config = dict(
    encoder_arch='vgg',
    model='segmentation model',
    dataset='pictures of board games with random positions, seen at a slant',
    train_examples=195000,
    image_size=48,
    crop_scale_min=1,
    horizontal_flip=True,
    num_classes=4,
    encoder_norm='batchnorm',
    encoder_activation='mish',
    encoder_channel_attention='se',
    encoder_depths=[3, 6, 3],
    encoder_kernel_size=3,
    encoder_stem='single',
    encoder_widths=[96, 192, 384],
    encoder_downsampling='stride',
    decoder_norm='groupnorm',
    decoder_activation='silu',
    decoder_weight_standardization=True,
    decoder_widths=[48, 96, 96, 96],
    decoder_blocks_per_level=3,
    decoder_block='plain',
    decoder_attention=False,
    decoder_upsampling='transposed_conv',
    init='trunc_normal_002',
    optimizer='normuon',
    muon_scale='original',
    learning_rate=0.034,
    momentum=0.9,
    nesterov=True,
    orthogonalizer='polar_express',
    adamw_lr_other_params=0.0012,
    max_grad_norm=1.0,
    ema_decay=0.995,
    max_steps=23800,
    batch_size=128,
    epochs=15.6,
    lr_schedule='wsd',
    decay_fraction=0.3,
    final_lr_fraction=0,
    warmup_steps=4760,
    weight_decay=0.008,
    adamw_weight_decay_other_params=0.05,
)
Rows from block 9 of the encoder, named by matrix and row number. Each number is 128 + 32 x the weight over its row's rms, rounded and kept within 0 to 255. All counts start at 0. After the name is the row's rms in percent of the matrix's.
# fc2: squeeze-excite expand (encoder.blocks.9.att.fc2.weight, 384x48), inputs 0-47
fc2.81 098 [152 113  85  97 123 149 162 134 139 112 144 238  92 141 123  92 116  66 125 105 123 122 140 146 150 102 160  96 146 156 132 143 149 174 126 130  94 121  98 202 144 100 139 129  97 108 206 135]
fc2.82 088 [141 120  68 175 139  85 112 113 109 131 121  44  99 129 111 165 132 151 123 127 141 128 174 147  95 122  74 156 217  97  98 109 114 108 182 122 172 126 143 115 192 125 145 130 106 101  97 122]
fc2.83 097 [107 132  70 136 112 144 107 130 155 129 123  30  79 150 109 155 137 158 120 170 139 124 179 115 117 109 126 214 111  92 140 173 115 122 146 123 128 127 150 141 202 103 146 140 171 166  89 138]
fc2.84 091 [ 98 101 171 129 122 116  95 139 116  96  97   6 140 151 149 101 120 123 126 164 117 142 101 125 107 124  96  90  90  80 100 127 110 191 107 127  66 125 133 163  63 142 128 131 133 133  96 132]
fc2.85 085 [109 147 204  71  95 119 100 125 107 141 125 193  92 115  95  98  82 170 125 146 131 149 145 118 132 120  74  81  66 169 133 132 150 140 189 123 148 124  97  95 165 171 114 134  89 126 121 166]
fc2.86 097 [111 177 145 178 150 125 127 139 103 117 126  19  82 107 126 122  99 112 103 139 139 110 114  84  92 111 111 143 124 111 144 141 164 145 163 137 136 134 150 136 206  58 132 132  93  71 165 115]
fc2.87 104 [147 118  89  93 121 128 133 142 120 141 118  16 178 117 124 177 130 115 136  89 131  97 105 139 169 125 114 124  79 121 137 115 130 162 109 125 117 128 115 115  55  98 125 118 189 179  59 134]
fc2.88 098 [128 126 102 165 144 122 158 119 126 133 125 211 177 109  99  79 112 106 119 149 166 119 112 145 144 113  59  83 130 162  98 148 137 152 140 131 172 124 137 154  57 109 113 133  83 107  46 164]
fc2.89 079 [116 112  92  96 128  79 115 111 138  96 105 253  83 132 103 141 124 125 139 113 108 140  46 117 131 138 125 135  86 130 146 144 113 139  82 118 162 134 148 149  72 145 133 121 161  96 154  81]
fc2.90 107 [145  93 156 181 129 115 163 135 132 133 124  20 169 139 138 111 155 144 132 138 120 101 104 136  88 139 161  63 131 102 155 150 102 184 124 121 135 119 137  86 115 124 122 143 109  94 225 126]
fc2.91 096 [141 130 127 173 132 151 111 177 116 125 124 237  64 161 142 131 144 127 129 104 148 105  80 105 152 135  68 160 130 139 140 134 115 101 194 126 145 142 122 116  74 121 114 117  72 114  82  91]
fc2.92 091 [141 166 145  92 131 165 161 126 100 116  90 238  85 196 143 157 123 142 129 170 137  99 176 169 116 113 139  91 148 134 137 156 133  82 102 137 150 143 133  97  85 100 103 125  99 132 175 148]
fc2.93 110 [141 132 123 162 136 120 141 107 120 122 102 255  84 142 137 139 154 150 154 128 109 116 168 190 132 114 162 128 151  93 138 121 142 115 150 124 120 135 133  74  74 117 149 131  94 171  77 135]
fc2.94 106 [129 117 103 172 137 123 141 114 168 128 160 231 164 121 128  71 140 125 130 113 111 124 102  87 109 126 109 170  97 135 126 103 127 154 133 127 165 130 150  97  53 130 128 131 117  85 169  37]
fc2.95 116 [ 90 125  94  99 106 112  91 106 161 123 123  11 155 122 111 136 106 156 129 130 194 121 119 176 127 135 117 192 172 115 167 114 114  76 104 127 159 127 133 116 109 158 103 120  77 151  91 121]
fc2.96 102 [128 161 174 158 145 150  93 105 101 135 106 246 154 109 135 152 136 126 126 138 162 149  86 143 149 135 124 191 136  95 130 123 159  89 162 130 137 145 122 192  59 140 138 129 164 114  95 110]
fc2.97 086 [112 148  82  95 117 116 168 148 185 120 150  20 146 109 122  86 100 140 138 133 150  81 147 161 171 121 122  94 147 130 143 142 109  86 120 129 120 114 126 116  68 100 129 134 140 210 173 132]
fc2.98 090 [157 104 110 116 133 115 108 138 148 123 150 248 153 142 138  53 126 131  76 167 159  65 173  89 108 117 140 146 160 138 119 128 153 130  99 123 112 119 137 103 149 133 133 140  54 126 160 143]
fc2.99 100 [165 136 110 145 144 147 118 128 107 150 133   0 125 114 114 119 115 122 133 108 140 157  88  98 101 135 102 127 113 157 129 143 123 165 161 122 142 121 107 111  73  92 120 121 220 104 145 124]
fc2.100 105 [132 161 120  55 131 119 118 111 130 150 124   0 128 132 126 128 126 161 122 147 130  89 124 112  88 116 116 125 144 177 149 126 117 127  97 125 100 124 133 191 172 124 144 126 134 122 214 164]
fc2.101 093 [ 95 147  83 159 139 121 120 128 123 128 133   4 109 144 114 151 106  96 123 135 128  76 163 120  92 141 164  96 165 128 134 139 112 109  58 128 110 128 133 127 158 120 106 125  74 153 203 145]
fc2.102 102 [138 124 122  89 133 133 118 102 112 147 156  16 109 121 143 135 129 108 128 162 119  97 113 159 141 136 148  69 182  90 122 113 130 133  29 133 147 124 128 138  60 106 118 110  83  99 126 156]
fc2.103 099 [108  94 133 141 130 136 111 122 126 114 118 255 163 118 131 115 127 156 116 134 142  97 135 133  90 143 156 165 137  80  98 114 115 152  94 127  99 145 126 165  73  99 116 116 153 161  63  78]
fc2.104 086 [110 129 103 161 133 124  88 131  97 143 114 230 174 121 144 136 128 143 141 125 152 119 109 102  76 135  99  96 160 168 131 128 120 153 113 125  56  95 135 116 154  99 107 109  63 185 183 168]
fc2.105 091 [123 175 154 102 134 123 115 131 114 124 113 243  50 141 153 170 153 146 148 113 130 170 150  63 122 123 165  87 122 138 144 155 152 127 164 140 177 140 139  69 165 149 131 134 115 126  98 128]
fc2.106 090 [126 137 172 146 120 128 137 112 128 137 126 250  97 149  97  90 130 111 149 180 141 140 131 123 133 121 118 148 175 142 102 145 130 201  90 128 173 121 161  58  99 134 112 123 140 136 168  84]
fc2.107 094 [107 110  98 133 107 113 142 148 124 134 110   6 161 150 146 102 138 128 128 180 166 138  81  80 128 137 167 128 179 136 100 153 124 181 118 127  90 131 121 181 189 124 139 118 143 153  86 118]
fc2.108 117 [134 104 151  98 105 122 152 119 125 147 107 241 152 113 134 155 146 125 111 137  85 147 131 149 139 116 162 162 100  93 126 116 126  87 139 137 111 123 110  77 147 152 124 131  56 157 225  92]
fc2.109 096 [118 126 110 174 132 118 131 105 117 142  97 228 102 179 125  96 135 176 139 121 128  87  64  86 152 131  92  89  79 131 113  84 147 175 107 122 110 123 124 150 129  98 136 128 109 159  66 178]
fc2.110 110 [103 117 139 103 126 132 152 134 158 110 106   0  85 101 123 121 121 154 126 164 152 128 107 134 126 145 129 152 125 152 104 109 127  79 103 133 159 130 118 186 152 141 138 146 214 144  62 134]
fc2.111 083 [113 125 108 186 124 138 171 137 109  86 120  10 117  98 109 116 134 113 123 111 111 149 164 114 103 108 158 112 136 146 122 119 127  91  54 134  71 140 130 148  70 145 130 114 181 106 173 117]
fc2.112 092 [107 143 112 155 128 114 112 144 152 107 149 237 138 146 160 143 159 134 145 158 133  99 108 171 174 113 167 126 144 134 124 153 118 135 195 124  91 139 122  94 124  49 140 134  85 170  75 164]
fc2.113 090 [139 113 127  99 115 126 100 119 111 147 130   5 140 120 105 176 140 126 134 124 132 134 143 149 146  87  98  84 128 150 130 124  87  64 125 127 102 102 123  51 196 122 100 131 106 142  79 136]
fc2.114 094 [132  88  92 193 124 130 125 114 137 149 131   0 129 119 116 171 109 117 130 159 117 125 117 149 187 129  93 155 149 143 159 142 120  74 198 130 152 140 121 144  76 151 150 136 151 137 143 133]
fc2.115 106 [127 143 126  85 126 145 156 127 177 113 116  33  89 119 131 134 115 125 122 109 124 104 195 152 142  97 126 160 193 136 121 148 139  86 116 132 125 126 136 134 107 124 154 131  30 137 209 133]
fc2.116 080 [129 116 162 182 139  83 107  85 128 155 142 134  92  62 140 165 135 108 125 107  95 175  81 116 103 103 147 135 142  72 121 162 140 119 213 115 180 127 123  99 156  86 138 110 100 165 182 115]
fc2.117 075 [162 155 125 110 130 154 153 108 179  99 129  85 103 126 155 121 121 123 104 167 109 102 198  94 117  91 124 102 115 154 139 149 139  84  46 130  96 131 145 152  73  97 121 133  70 156 208 147]
fc2.118 093 [140 109  94 122 124  92 125  94 130 153 117   9 194  70 126 133 130 147 153 141 132 126 166 167 125 113 178 131 155  98 137 138 108 134 112 120 190 137 129  73  87 144 159 125  95 163 103 134]
fc2.119 117 [127 142 100 163 129 112  96 129 141 145 165 249 100 100 130  74 133 123 122 120 148 182 170 108 136 124 139 159 138 123 136 149 141  78 142 129 114 135 117 113 191  79 117 134 186 136 190 134]
fc2.120 104 [117 117 108  65 132 105 117 157 146 156 109  19  68 125 157 150 125 150 134 119 149 119  68 150 184 127 132 137 136 131  92 101  89  83 128 124 120 136 116 121 169 155 129 132 172 118  51 128]
fc2.121 092 [143 146 113 185 128 132 115 143 117 141 122  13 164 162 131  98 119 121 142 145 129  85 152 128 158 132  66 201 132 159 107 101 127  52 139 129 161 118 106  87 144 108 129 122 166 154 106 122]
fc2.122 098 [154 133  87 155 121 142 107 138 132 126 146   2 173 111 154 135 137 155 125 160 149  73 144 141 107 155 173 160 157 114 156 123 109  81 145 135 156 160 149 152 179 113 118 111 136 108 182 170]
fc2.123 108 [137 113 196  80 108 120 107 135 120 135 113 246  83 140 145 104 128 128 127 108 131  88 142 121 154 131  71  81 134  75 135 161 124  83 115 123  82 125 147 175 104 138 123 133  94 112 175 136]
fc2.124 088 [135 119  98  89 113 145 144 118 158 115 106 239  83 104 136  88 125 104 122 142 189 137 112 106 117 110  95  85 187 118 168 153 131  97 174 127 155 124 103 132 142 121 146 127 111 161 209 127]
fc2.125 087 [162 134  88 156 150 158 126 139 120 146 153 209 115  80 151 105 136 141  95 121 139 140 111  89 155 125 132 166 149 161 148 133 119  71  65 122  79 130 111 177 163 214 120 119 103  93 148 171]
fc2.126 101 [116 146 185 101 125 157 108 120 129 159  88 214  85 152 126 152 132 142 141 106  90 124 118 173 100 120 186  67 145  58 153 133 141  96  46 133 147 136 123 144  97 123 133 127 122 122  98  91]
fc2.127 091 [125 103  78 180 118 108 183 127  98  93 117  26  88 173 142 106 125 113 143 162 199 119  85 101 170 142 167 106 132 121 134 135 128  98  88 132 136  88 105 136 162 139 106 111 126 129  79 125]
fc2.128 098 [117 115 133 184 141 114 129  92 119 117 156 250 149 115 118  90 113 114 132  80 131  92  87 121 162 127  97 173 103 125 119 169 123 156 180 137 156 115 125 151 175  75 102 146 162 102 102 141]
fc2.129 087 [133 132 128 154 139 101 122 155 116 117 125   7 163 188 115 175 124 121 140 154 128 101 116 103 111 140  67 139 115  84 152 139 115  83 108 129 109  96 123 147  86 124 155 120 104 131  47  94]
fc2.130 096 [115 136 181 175 122 136 122 132  99 106 122 122  80 135 125 113 122  89 115 116 106 144  85 119 191 131 110  37 146 223 118 139 116 121 161 132 158 113 131 154 180 194 116 127  87 122 145 158]
fc2.131 113 [129 127  74 136 131 138 181 146 104 132 133 247 173 185 131  92 132 137 135 145 129 153 183 149  87 137 149 165  82 132 122 138 107 103  58 123 136 126 134 112 173 142 119 129 113 109  83 139]
fc2.132 107 [124 125 173 188 116 146 114 136  97 131 107 255 105 116 118 170 149 136 112 112 121 162 149 107 120 104 115  74  89 110 115 133 138 135 131 119 121 122 124 116  84 152 134 148  79  71  85 111]
fc2.133 100 [128 129 132 156 147 134  98 165 125 162 137  52 173 155 134  95 125 110 141 131 113 114 115 132 150 114  67 167 115 143 129 154 126 137 148 128  76 124 122 103 168  76 100 107 181 113  13  98]
fc2.134 100 [137 132 177 140 141 137  96 115 109 137 118 255 135 131 127 110 132 110 146 119 157 125 184 130 130 103  88 119 148 171 128 131 126 103 115 131 105 123 110 100 215 177 118 143 127  98  80 106]
fc2.135 096 [143 115  94 145 146 129 130 116  92 148 102   2 184 101 107  96 120 124 159  80 163  98 156 117 127 113 154 136  71 122 122 116 136 128  57 121  91 114  99  94 164 111 138 124 142  99 110 100]
fc2.136 103 [125 148 123 134 142 116 113 106 115 130 143   6  77 101 112 146 151 134 119 141  94 139  96 161  98 119 168 156  92 109 148 137 133 109 199 133 162 124 132  97  88 122 144 119  50 155 174 143]
fc2.137 117 [134 138 116  94 141 142  81 170 139 107 112 240 157 109 125 152 118 155 118 124 142 122 186 101 112  99 124 142 183 152 156 122 179 103  64 129 151 138 146 109 179 177 107 158 149 160 150 142]
fc2.138 090 [131 129 105 102 146 150 113 115 170 142 129   0  84  99 121 170 144 129 135 125 112  78 167 178 145  99 118 118 212  82 131 136 121 112 132 120 160 126 157 122  87 149 118 142 136 123 109  95]
fc2.139 104 [128 163 153  72 117 134 145 115 160  94 104  37  89 158 111 156 135 120 134 138  98 130 113 183 105 140 109 123  86 115 120 127 109 167 199 137 150 127 148 154  78  84 122 137 122 144 219 123]
fc2.140 084 [114 126  68 118 125 132 113 122  97 139 109 255  98 133 139 170 113 121 137  97 130 172 131 104 117 126 164  79 128 134 127 107 135 174  92 114 147 115 142  90  84 158 129 124 120  77  69 141]
fc2.141 097 [152  82 182 170 125 137  99 138 138 150 156 180 175 137 111 181 107 151 130 112 154 182 139 169 149 113 109  74 131  94 122 154 129 151 141 120 134 125 120 148  96  79 136 116 124 122  13 100]
fc2.142 088 [118 142  98 159 130 115 131 121 125 149 113 246 178 190 135 148 135 102  94 107 110 132 143  96 115 123  90 114  70 132 117 139 147  68 120 123 109 150 166 136  68 113 102 120 195 148 119 128]
fc2.143 108 [131 137 127 178 123 133 128 123 110 109 112  46  84 150 138 145 102 145 113 128 133 140 121 168  70 142  89 149 205 125 146 141 124 137  46 120 139 115 130 117  89 195 124 126 200 130  78 128]
fc2.144 104 [131 120 170 102 113 117  99 127  97 130 130   0 186 100 125 159 139 100 130 129 153 114 108 134 163 135 114  88 134 131  96 125 120  95 132 130 116 145 151 150 175 110 121 132  85  85 180 122]
fc2.145 098 [145  86  79 149 128  97 151  94 157 117 110 255 133 154 119  99 138  92 126 125 142 104  92 120 124 127 101 130 113 158 121 152 164 102 213 124 153 110 123 106  67 137 124 135 121 112 126 142]
fc2.146 109 [127 127 136 155 119 121 138 123 147 118 138 231 150 146  97  92 114 145 130 137 146 136 131 152 176 154 162 161 164 150 149 145 153 125 209 127 159 130 111 200  76 165 126 134 109 150  50 131]
fc2.147 111 [104 116 148 102 136 105 127 121 114 163 129  20 113 115 123 129 123 122 122 145 150 148  71 142 136 144 100 163 108 158 135 125  93 117 132 127  99 134 120 165 177 169 118 147 236 131  58 123]
fc2.148 108 [111 141 126  92 123 146 133 135 190 140 141 254 172 106 103  93 124 116 118 123 120 128 153 172 116 141 121 143 171 105 147 117 158 124  54 128  60 131 123 134 160 133 136 155 105 148 170 154]
fc2.149 091 [137 139  98  74 119 138 163 108 154 128 116 254  79 109 130  83 131 135 120 123 137 129 154 104 109 115 143 159 193 138 135 116 115 121 111 130 118 129 151  94 117 143 143 158 137  75  42 141]
fc2.150 107 [ 98 110 114 183 130 147 110 118 131 137 114 215  88 126 118 129 143 101 112 108 144 138  32 129 178  95 143  97 116 134 131 133 138 187  90 129 156 109 123 100  83 143 122 117  45 129  92 150]
fc2.151 116 [118 128 161 139 128 135  98 128  96  98 149 247  79 108 112 111 117 157 116 131 119 157 127 112 109 104 116 100 128 112 134 121 135  83 115 134 115 106 135  72 153 189 100 125 130 120 234 137]
fc2.152 124 [125 126  73  79 120 124 115 159 132 134 129 244 105  88 121 117 161 141 115 147 135 151 137 157 175 142 162 101 160 175 129 148 120 110 153 128 108 147 129  93 196 109 119 120  45 114 142 128]
fc2.153 092 [167 167 199 159 132 116 125 112 125 113 127   7  98 152 130 112 155 130 145 126 119 115 119 211 114  97  98 123 106 144 120 116 167  82 145 136 124 127 127  82 183 120 136 132  93 127 153 102]
fc2.154 082 [150 161  42 118 128 145 102 108  86 139 117  85 109 125 158 100 130 149 119  96 196 151  90 156 118 139 120 109 109 127 119  77 120 100 150 123  76 116 114  91  74  57 133 133 199  99 111 146]
fc2.155 102 [138 113 173 109 109 143 126 100 111 107 144 210  81 148 109 101  98 137 118 156 191 104 153 113 109 138 177 189 129 124 109 108 112 171 134 122 181 138 128 140  58 133 128 147 190 163 188 136]
fc2.156 104 [140 140 104 162 119 127 139 104  91  99 141 255  86 136 137 148 121 153 134 138 138 111 194 164 173 126 121 172 152 132 153 112 162 182 150 124  77 131 141 138 115 138 147 127 147 118 168 142]
fc2.157 104 [132 115  91 163 140 111 119 139 143 150 134   0 146 129 135 136 123 127 118 105 106 164 121 147  47 109  89 149 159 133 131 135 112  64  81 134 153 121 130 137 114  91 145 131 153 143  63 129]
fc2.158 088 [133 117  49  79 155 129 146 128 157 138 123  15  80 143 126 138 171 108 125 140 144 175  83 152  99 127 150  84 100 185 102 130  94 151 113 131 174 108 141 121 146 134 145 127 120 164 157 131]
fc2.159 091 [117  92  65 152 134 105  85 149 167 132 124 190 159 138 124 106 139 119 142 118 145  94  92 155 151 141 112  69 185 112 144 147 140 179 137 135 143 129 139  57  73 102 133 147  65 103 187 151]
fc2.160 102 [121 117 183  94 131 146 148 136 129 142 150  47  90 112 119  87 121 134 134 124 131 160 170 136 209 143  80 102  98 137 129 125 129 101  72 131  98 113 136  76 210 147 141 118  78 113 164 147]
fc2.161 084 [151 117 179  96 129 124 116 112 143 124 142 251  69 131 128 170 128 139 136  99 163 149  84  90 149 124 142 170 139 145 132 154 132  79 185 123 152  90 115 129 123 126 122 143 146 119  54 120]
fc2.162 103 [138 127 164 103 134 120 136 116 157 125 144   0 127 113 128 115 114 135 119 152 121  90 152 175 127 131  99 182 179 127 123 160 123  79 142 125 103 141 128 153 169 166 110 122 164 178  76 102]
fc2.163 111 [122 115 184 137 133 103 142 134 158 144 140 225  95 159 148 120 138 143 120 134 106 146 127 132  83 123  84 197 154 123 133 120 162 104 167 135 151 127 135 100  61 142 118 117 214  85  83 125]
fc2.164 100 [125 142 117  88 159 131 159 116 182 121 146  24 104 154 116 144 120 125 129 116 106 121 147 149  39 148 183 145 174 121 128 129 105  73  97 125 125 130 114 120  87 107 120 130 148 161  51 128]
fc2.165 097 [105 105  63 121 126 104  85 133 144 135 130 201 168 129 101 177 129 143 140 140 161 152  84 197 126 123 172 150 134 119 156 130 120 186 105 131 182 129 120  70  98  86 122 119  94 115  63 131]
fc2.166 117 [ 99 118  92 167 117 109 124 121 122 162 119 238 157 167 128 153 130 162 166 150 148 112 140 144 153 116 160  72 136 188 136 129 129  81 131 123 127 124 140 129 185  98 134 109  79 112 201 159]
fc2.167 102 [130 137 157 132 109 142 147 133 145 122 126   0  89  98 133 131 129 134 129 111 131 106 116 147 108 152  84 141 149 101 115 110 139 133 106 127 144 125 134 180 184  87 117 117 195 132 187  88]
fc2.168 102 [114 148  81 182 116 126 166  92  92 101 140  34 161 121 146 120 133  88 114 112 106 189 155 151 146 151 161 149  97 130 129 137 100 105 118 123 133 119 150 149  99 127 117 110 201 141  40 116]
fc2.169 104 [117 149 160 111 161 115 123 123 123 124 106 229 153 135 121 105 119 125 131 159 117 117 150 173 113 127 176 158 131 110 107 115 128 130  55 118 197 109 123  58  95 188 140 141 188 138  88 136]
fc2.170 103 [127 144 161 183 116 151 154 118 114 126 144  25 159  74 116 156 138 123 112 161 136 112  97  98 131 127 162 145  93 100 135 143  97  87 156 127 154 121 146  90  61 193 134 118 139 140 198 132]
fc2.171 118 [141 125 163 190 136 135 122 112 111 146 141 241  82 128 130 112 132 127 134 105 121 176  83  94 133 130 103 157 109 176 144 144 102 142 197 131 116 116 120 130 183  94 127 143  72 107 179 113]
fc2.172 103 [ 89 125 173 185 131 145  87 145 121 118 136  20 154  94 145 138 162 119 108 115 154 118 106 144 125 119 164 167 148 121 134 144 136 161 141 124 129 114 145 188 145 140 130 134  28 158  94 161]
fc2.173 103 [136 121  84 148 137 128  82  95 118 102  90  14 194 141 132  96 118 130 135  93 148 160 184 174 132 103  99  87 134 150 123 119 138  81  89 119  92 132 123 154  81 126 151 161 121 145 143 118]
fc2.174 113 [157 151  90 155 136 135 138 137 155 132 147   0 152 126 115 100 152 141 139 163 123 112 155 127 148 128 167 120  73 147 128 110 153  76  91 122 145 138 129 128 169 169 117 136 152 155  81 123]
fc2.175 100 [115 141 102 187 135 115 110 152 145  98 160 233 160  98 135 164 125 122 130 152 170 118 161 148 170 126  88 145 119  92 144 112 131  84 161 134  87 147 140 173 101  84 139 127 178 141  58 124]
fc2.176 086 [132 115 139  82 136 146 117 130 125 143 141 255 180 151 142 162 119  95 133 131 119 150 127 108 105 127  91 134 126 127 115 138 127 165 141 126 105 130 123 136 215 128 128 132 100  77  92 158]
fc2.177 112 [144 157  98  80 143 101 103 122 144 144 114  25 115 163 123 176 120 134 140 164 134 115 187 116 155 139 155 178 198 143 100 133 149 106  73 123 144 141 120 162 154 145 139 140 196 132  96 136]
fc2.178 102 [106 151  74 176 122 120 101 118 113 141 134 249 184 179 122 156 100 114 127 157 109 142 127 176 137 103 110 152  98 114 123 109 138 165  88 118 110 125 133 145  84 120 113 118 167 130  58 130]
fc2.179 090 [121 101 133 157 126 122 116 130  57 159 161 227 160 136 116 197 111 123 129 136 121 146 114  93 159 154 135 137 112 147 144 150 110 169 172 124 164 118 156 166  94 120 117 140  64 164  83 179]
fc2.180 102 [114 113  75 108 127 144 136 118 106 101 116 240 106 110 132 104 149 148 111 170 101 159 179 138 152 121 122 145 125 119 141 180 140 135 134 130 155 128 113 154  78  77 116 127 111  75 217 107]
fc2.181 094 [155 135 185  93 142 125 171 159 128 135 107 229 145 117 113 144 128 111 114 147 107 106 144 132 104 136  84 153  78 128 142 133 136 145 147 138 113 104 120 190 194 138 120 118 207 191 125 100]
fc2.182 111 [130  99  96  51 117 120  96 116  89 128 146   8 168 111 141 100 120 134 126 127 115 148 169 154 167 131 178 105 118 138  98 140 130 164 144 121 191 131 106 145  96 100 132 138 182 119  98 130]
fc2.183 101 [ 79 121 134  95 141 142 156 152 114 149 139 228 169 103 131 168 111 136 116 102 123 135  30 140 151 142 133 128 175 129  87 108 153 173  58 125 123 133 112 120 138 123 130 109 103 123  63 132]
fc2.184 092 [124 131  79 165 145 139 151 105  87 127 124   9 122 162 110 101 171 131 157 160 148  97 124 152 109  97 118 122 129 127 130 162 110 129  67 126 155 112 144 114 149 166 142 149 128  76  50 154]
fc2.185 108 [136 155 193 182 129 129 160 155 160 132 128 255  94  96 132 124 127 127 120 108 137 117 125 103 127 160 163 109 140  90 117 140 125 134  70 134 146 126 140 140 162 182 132 128 122 140 181 128]
fc2.186 100 [131  91 135 105 121 143 117 125 120 115 110 217  88 202 129 105 125 124 113 118 118 158 134  65 158 151 109 167 131 154 152 132 121 165  93 126 159 161 113 184  79 158 141 122 126  80  62  79]
fc2.187 092 [121 127 125 118 134 150 116 131  83  97 132  34 100 121 122  65 116 168  91  87 135 107  88 119 105 113 136 165  90  73 146 117 121 139 181 130 116 107 126 134 133 168 125 102 168 172 217 125]
fc2.188 094 [114 154 169  95 136 127 142 113 110 115 112  31 104  99 117 124 128 167 138 155 125 114 162 110  69 141 201  77 170 159 131 175  99 105  76 124 113 136 107 150 136 125 148 124 115 129  47 130]
fc2.189 103 [129  84 172 233 140 134 128 140 104 113 105  27 158 117 115 111 145  90 118  84 112 103  95 119 136 115  88  85 175 117 125 133 108 158 168 130 167 126 121 163  96 166 126 141 121 110 109 113]
fc2.190 112 [112 139  73 118 135 133 116 145 108 143 112 239 172 109 118  99 124 143  96 158 117 160  94 130 187 111 162 128 122 126 131 131 147  88 161 133  76 130 120  95 108 146 168 131 186 126  48 132]
fc2.191 097 [140 172 165  73 116 129 126 134 117 107 122 201 104 156 102  93 135  91 111 142 116 100 165 109 125 150 147 124  96 168 154 140 118 161  87 126 124 116 129 196 195 170 131 131 126 109 228 134]
fc2.192 116 [127 138 136 157 130 160 136 147  82 122 110   5  99 143 127 160 130 111 120 165 161 143 167 144  83 116 102  80 114 144 107 151 118 172 134 126 116 121 112 108 170 111 121 136 112 155 221 159]
fc2.193 099 [127 113  84 111 132 141 156 119 151 102 127  35 170  99 127 112 108 126 126 151 161  82 136 178 132 124 125 130 208 149 141 140 125 171 184 122 185 144 116 129  63 138 137 108 149 184 169 146]
fc2.194 108 [116 109 158 100 109 139 126 135 142 149 102   9  93  91 119  81 134 134 120 133 112 120 127 106 201 103 166 148 105  87 127 107 142  88  97 124 120 115 131  81 103 173 136 126 179  99  75 154]
fc2.195 105 [129 139 185 199 135 127 141 128 127 152 119 249 111 163 102 101  98 119 151 117 152 154 113 147 165 104  85 106 106 159 118 118 139  95 162 130 138 136 132 140 177 150 111 138  85 135 197 112]
fc2.196 101 [114 113  78 155 135 120 118 102  90 161  99 247 104 135 152 171 129 121 121 100 141  92 111  73 133 113 151 103 132 131  94 142 125 141 193 133 175 122 125 137  64 140  99 114  86 160 151 136]
fc2.197 093 [ 92 140 176 168 128 140 145 166  94 102 158  13 155 217 121 147 118 145 145 121 114 137 112 123 139 122 149  90 149 112 143 164  96 126 129 136  78 107 136 121  83  91 120 116 143 137  71 137]
fc2.198 109 [170 107 154  69 147 119 119 138  97 137 144 255  93 101 115 119 106 128 137  93 127 174 115 118 166 133 156 125 147 119 114 113 106 102 118 123  86 120 129 134 157 174 127 135 142 141 165  85]
fc2.199 100 [156 162 177  88 103 128 146 110 156 142 137  33  73 158 121  78 115 138 115 126 110 144  43 145 130 119 164 109 134 146  97 149  96  92 132 126 131 131 126 126 196 104 125 145 176 162  85 138]
fc2.200 106 [127 146 157 103 137 126  91 117  80 120 101 241 159 135 133 103 151 141 135 109 106 191 122 190 124 121 125  88 103 131 103 130 139 182 149 125 138 121 116 125  92  72 130 119 169  92  67 154]
fc2.201 096 [117 127 200 150 123 143 134 119 174 110 118 255 100 134 141  95 116 138 140 124  80 101 109 113  91 148  91 156 130  99 111 127 155 138 126 133  60 111 117 119  90 133 114 109 169 172 113 113]
fc2.202 096 [136 150 120 111 120 130 117 151 145 153 128 248  69 164 127 117 124 148  98 130 111 139 169 171 200 102  98 153 111 149 159 135 133  82 122 127 102 128 150 148  81  80 106 126  87  81 108 141]
fc2.203 112 [160 116 115 146 118 141 152 156 128 140 158  12 149 138 130  98 128 140 139 152 121 152 147  89 155 136 184 160 167 120 120 129 128 163 168 120 170 131 108 176  75  95 109 130 204 126  79 121]
fc2.204 100 [119 126 108 146 132 145 120 107 186 133 119  26 100 146 119  83 102 124 118  87 156 126  83 162 137 121 136 146 137 122 107 130 128  99 179 120 141 132 127 152  73 202 147 112 211 116  83 148]
fc2.205 110 [126 107  83 166 161 149 114 158 151 142 114 248 102 143 138 153 109 159 124 135 126  79 166  85  83 137 172 133 164  83 151 105 125  84 125 128 170 142 137 141  80 133 125 141 120 152 117 180]
fc2.206 092 [128 126 135 149 138 124 105 128 133 143 146 249 183  66 136 155 123 152 122 113  75 101 141 137 156 136 170 154  78 130 128 136 113 117 164 134 188 131 109 166 103 135 139 129 183 127  70 147]
fc2.207 092 [145 134 136 174 106 153 131 109 143 129 134 254  81 159 152 177 125  98 129 116 112 114 153 219 127 125 116 135 172 134 127 130  83  91 159 128 162 112 145 127 150 130  83 141 145 148 155 133]
fc2.208 111 [116 140 142 106 121 124 113 135  92 149 107 255  70 139 136 108 117 109 137 110  95 111 134 101  60 114 146 161 109  81 138 113 142  95 148 133 166 124 122 137  65 152 141 133 134 130 193 115]
fc2.209 105 [100 135 170 181 138 132 134 114 179 146 109   2  78 125 157 124 120 153 147 129 159 150  84 158 139 136 135 157  95 122 131 141 127 145  76 131  91  99 139  90 179 105 122 136 173 147 153 127]
fc2.210 108 [126 142 140 121 116  95 113  93 126 114 152  10 184 129  83 112 117 151 111 115 138 146 167 104 134 137  90 127 110 112 104 142 155 125 191 127 113 109 119 145  77 109 134 120  62  92  75  81]
fc2.211 114 [134 125  72 102 132 135 145 140 118 147 100 239 139 114 138 113 142 127 125 162 158 137  44 133 145 129 157 119 141 113 106 132 136 181 133 127 145 113 145 119 140 196 135 144 167 130  41 162]
fc2.212 101 [165 153  57  73 146 116 162 122 131 125 112  20 151 103 123 117 122  95 147 139 122 132 116 118 143 134 133  64 183 147 167 112 136 115 155 137 129 121 122  91 111 120 122 105 191 158  62 125]